python train.py --model="CTC audio transcriber" --dataset="two synthetic voices taking turns or overlapping, over music, noise or silence" --train_examples=26041 --gain_aug_db=10 --time_shift_ms=100 --n_mels=80 --hop_length=160 --input="log_mel" --spec_augment=true --win_length=512 --tokenizer="char" --vocab_size=32 --arch="jasper" --norm="batchnorm" --hidden_act="silu" --channel_attention="se" --depths=[3, 3, 3] --kernel_size=7 --stem="single" --widths=[128, 192, 288] --init="torch_default" --residual_init="scaled_by_depth" --optimizer="soap" --beta2=0.95 --learning_rate=0.0025 --beta1=0.9 --shampoo_beta=0.95 --eps=1e-08 --precondition_frequency=50 --max_precond_dim=1024 --merge_dims=true --one_sided=false --adamw_lr_other_params=0.00092 --max_grad_norm=1.0 --cautious_weight_decay=true --max_steps=6600 --batch_size=128 --epochs=32.4 --lr_schedule="linear" --final_lr_fraction=0.1 --warmup_steps=330 --weight_decay=0.1 --adamw_weight_decay_other_params=0.01
Rows from block 2, named by matrix and row number. Rows with one number belong to one channel. Each number is 128 + 32 x the weight over the matrix's rms, rounded and kept within 0 to 255. All counts start at 0. Numbers have three digits each.
# convs0: first width-7 conv (model.blocks.2.convs.0.weight, 128x128x7), inputs 26-51, a 7 kernel for each
# convs1: second width-7 conv (model.blocks.2.convs.1.weight, 128x128x7, transposed), outputs 26-51, a 7 kernel for each
convs0.46:144121099091147136095139122098113094099088164089144117169126129141150139165115097103171125141118193091085139158122147131189154118161160154146119129134114096140172129159143111082105129118120110186151161132124175135106124087082126102162158087106115124125171160184154148119123102124129074191174113105118149148191135146129132133093104136088158134105127131132115168117159136087109131127155106136079073058124163121122131173105095133116123156112176125120120136121165127133121112065080134123159172163124143131115130141144090171149127145188108160137117134
convs1.46:101095058104109170178119214139162151179131102120132112135153119098107161116106084086133177072102117077089143090124097146116103085106126133128094143064141142108147116153180112133150147159142134147115123156081142097126120153143092102172120122108173168123157155134123092092102126170131185122081111073117148177122107157114095144158193159067180150135146157168148160096145142140121145166152146071081133134113045108147139101101103173182175135119128171136129105139116174113117130188145156142124139169171143123070148112099172077108109102163129100114137134
convs0.47:145086161118111111120159118125068149107134124154109121116136104120132119167145149121216176152090091159107123166151134079127093128107113157166139146097143131080160133150081116154134148121149162185151123125101127181140101124146087117163086143141096063180101158101142101127155151211219081164168126076096120140113172089126159144092148105150104121133120151119146119095106134096109118181153118098128142135168156140122165128142122141137132123138116099144166113100127152111160171099147108088111168140119108128108085120140114090139121126154144166100153106
convs1.47:116146209176187094168137137100197198132130156154164156185118123155149102151120137169164125143171248143112130170164168138103143114129148138127172116074113103134170131128125170125112127185154081107128168154091109126139104139092128150140184143077102172093159166171136188110143109112087132099107098152097159141126153125181166111111059112175202130128163149102087141079159122122145138137136119144161110062103134170165157176102092111104064115115155099121097142179154101077135122129097106105134087151140106112151173151120103182144130104133157177185139108
convs0.48:120150104099148177112123143091084137159131129087080212065147102106139133100148111134158124116125146143113120116147099046120154144196102115133142095096119142120107140138137158094065115158121100082131185166157138069103129113144080100125084182131116159118149094087116153143123134123107104043060094126153135192127099119132135185126094062173118109123152126145167159055160141174140131170154121051112099111162149096116075172072112141083096113092118145129119091149110122135148168102131137140114083165117099134120135084142111155106114167093107064176190167
convs1.48:175141162150111115140128165083109056149164151131185097175131127135163140122167165170109173186086121163087127139074132098155141183123148135140091085087124137080162198125129132110112097100117110122137127133129112134144182153145124089095099131120197120159187148177164087182150069008105139162167221121087032107172155163108130122139125090121181111084092106164139184130058126085208108073149112131151170101164125137124164124080117090077137175120187136174121167191130080107113104093135130122140190145121116097167152091164209146135071118116130117133178121
convs0.49:128115112144137079123106153139096112135162102141102153100097138111128085184130137121123113144075114141143122129129088089167123127130090154142100158133095127089091130121184076097150161146105172106127146092150109159113170118093123096165121111093155108100144074139163132099082152116111149150105070150158143115108148116124081137126125063117121115114072142166179100154127056134060133153109140123070150164137129134133104111105139126102160081146134173100139112173093131094133096080042125144092112099084105145188128110150113118134116094101168094130118143
convs1.49:083134105105152146161118092092165140124119107130163156152110075153104092096150101053093130117135217092147173171167143096140087099136125133179132123170170145158114117077128085084140124128110102133143110140145093123133112143108174122100109136102129165117159138149109093162175107075075122156155155092168151149093126090123142104150144167147086122135134160143108070163106150145119089063146176210114129142133138116136147093117080161125097127114108116159052125144129106113145156148114150111145231103098155101075127130113123125161165142155116116132129126
convs0.50:107124152149147088157142182135113114123147101101115123072106124178186114126124111109154124089114128172130088075071153084141139145182172155170111177115151130166147138094097169095099116122108142117127244112141125146156131185146097088155093164142160117111115126087129111124106128090079107115137117119118145184063118086099128129126166126146141099127144109127163107147116106147080140172185144180163095167112166096154157111114125177126127139122137122115148122084136140112152190177141164125160107099114137131120148164088079091160137118142136175111150098
convs1.50:109124079074124097143124094108130066166129146102088131107146167100066095102093092123106124107125082114067155154127054093108104121147128142137089117199188098135098094112159130184138167119128146113149096186166130140117129075107138125084167119085084155135149103156119164123113161161180095056106134148085152179134050086144115145131101138135106113090093096116101120181078127092117090118146092144180161111201135100161112113142141115108121126101111140160170146085090154102110163132096098140122160150094114109097162155101063154116125106149145176115080134
convs0.51:131121139098145111163171113077087175094127059208144062143140109094174118088149124108121096109153115118077140093120050159121134106178095129091059122134141184139132186117144099127129175122114125083163146111113139098140204124095141115122166123119145138122089179087100171120159103143119111048147131113070113131103101204148095063175211072189184084133127118172064155144121139131121168183150128121097127104153099174108054096127125136112114117161139168147132054159085151163179122059104165132140215174053142103135144114163075116131119172161080104185130076
convs1.51:169192155128095120125140155115122135074123101064073134133111198092147081133096149148138155157208156197145129120133155125202178126150164119077081112136091127178142134155121161097125155141141137149124116120128158161168170113075071125103146151163131148155099129102116112111055148097149107142135098129126180163144119130112098153183188135136127094112205139102100143141138087096120120140147132087125074111185153125157101102138127115155141141112096101114110118157141125144088097134091077149112126117105052105064102089126135156067070179103111129105112132
convs0.52:095137121084179153098104147152131122109176122153115137120129112060171244131019172159080176141141137100106149127118182123127049145157080122197121190114135192099089103166106077137143117146081111148095159188039123135163138101245212050130061123111161085096131114112215052070137127077091171125094089216094130190188144125143100150096099204132143084142145140158179134062122176169084120135089097192129128145154100160150143177111135127120101120104156101113125106141119146138095105155153155099151072095092161169116125098168112110135160144102122185099111173
convs1.52:160114074138115092150113123182123088140145135104125133144114142155108123128104065115128119140134143132141097118118118124114123078126141156175112102125138131123096136090124154146126103161176118130127144096099135134110122072057144101117184088119093136132094098124123163153123156187214152103071054142110094119135149120143125150138115118121131140139100060130164122168132148157175167147068090026074132177103079147157088091040125152158194153098185094109121129129164139144113107151128096095109130113132132175112161139121090154100153114127080107136103095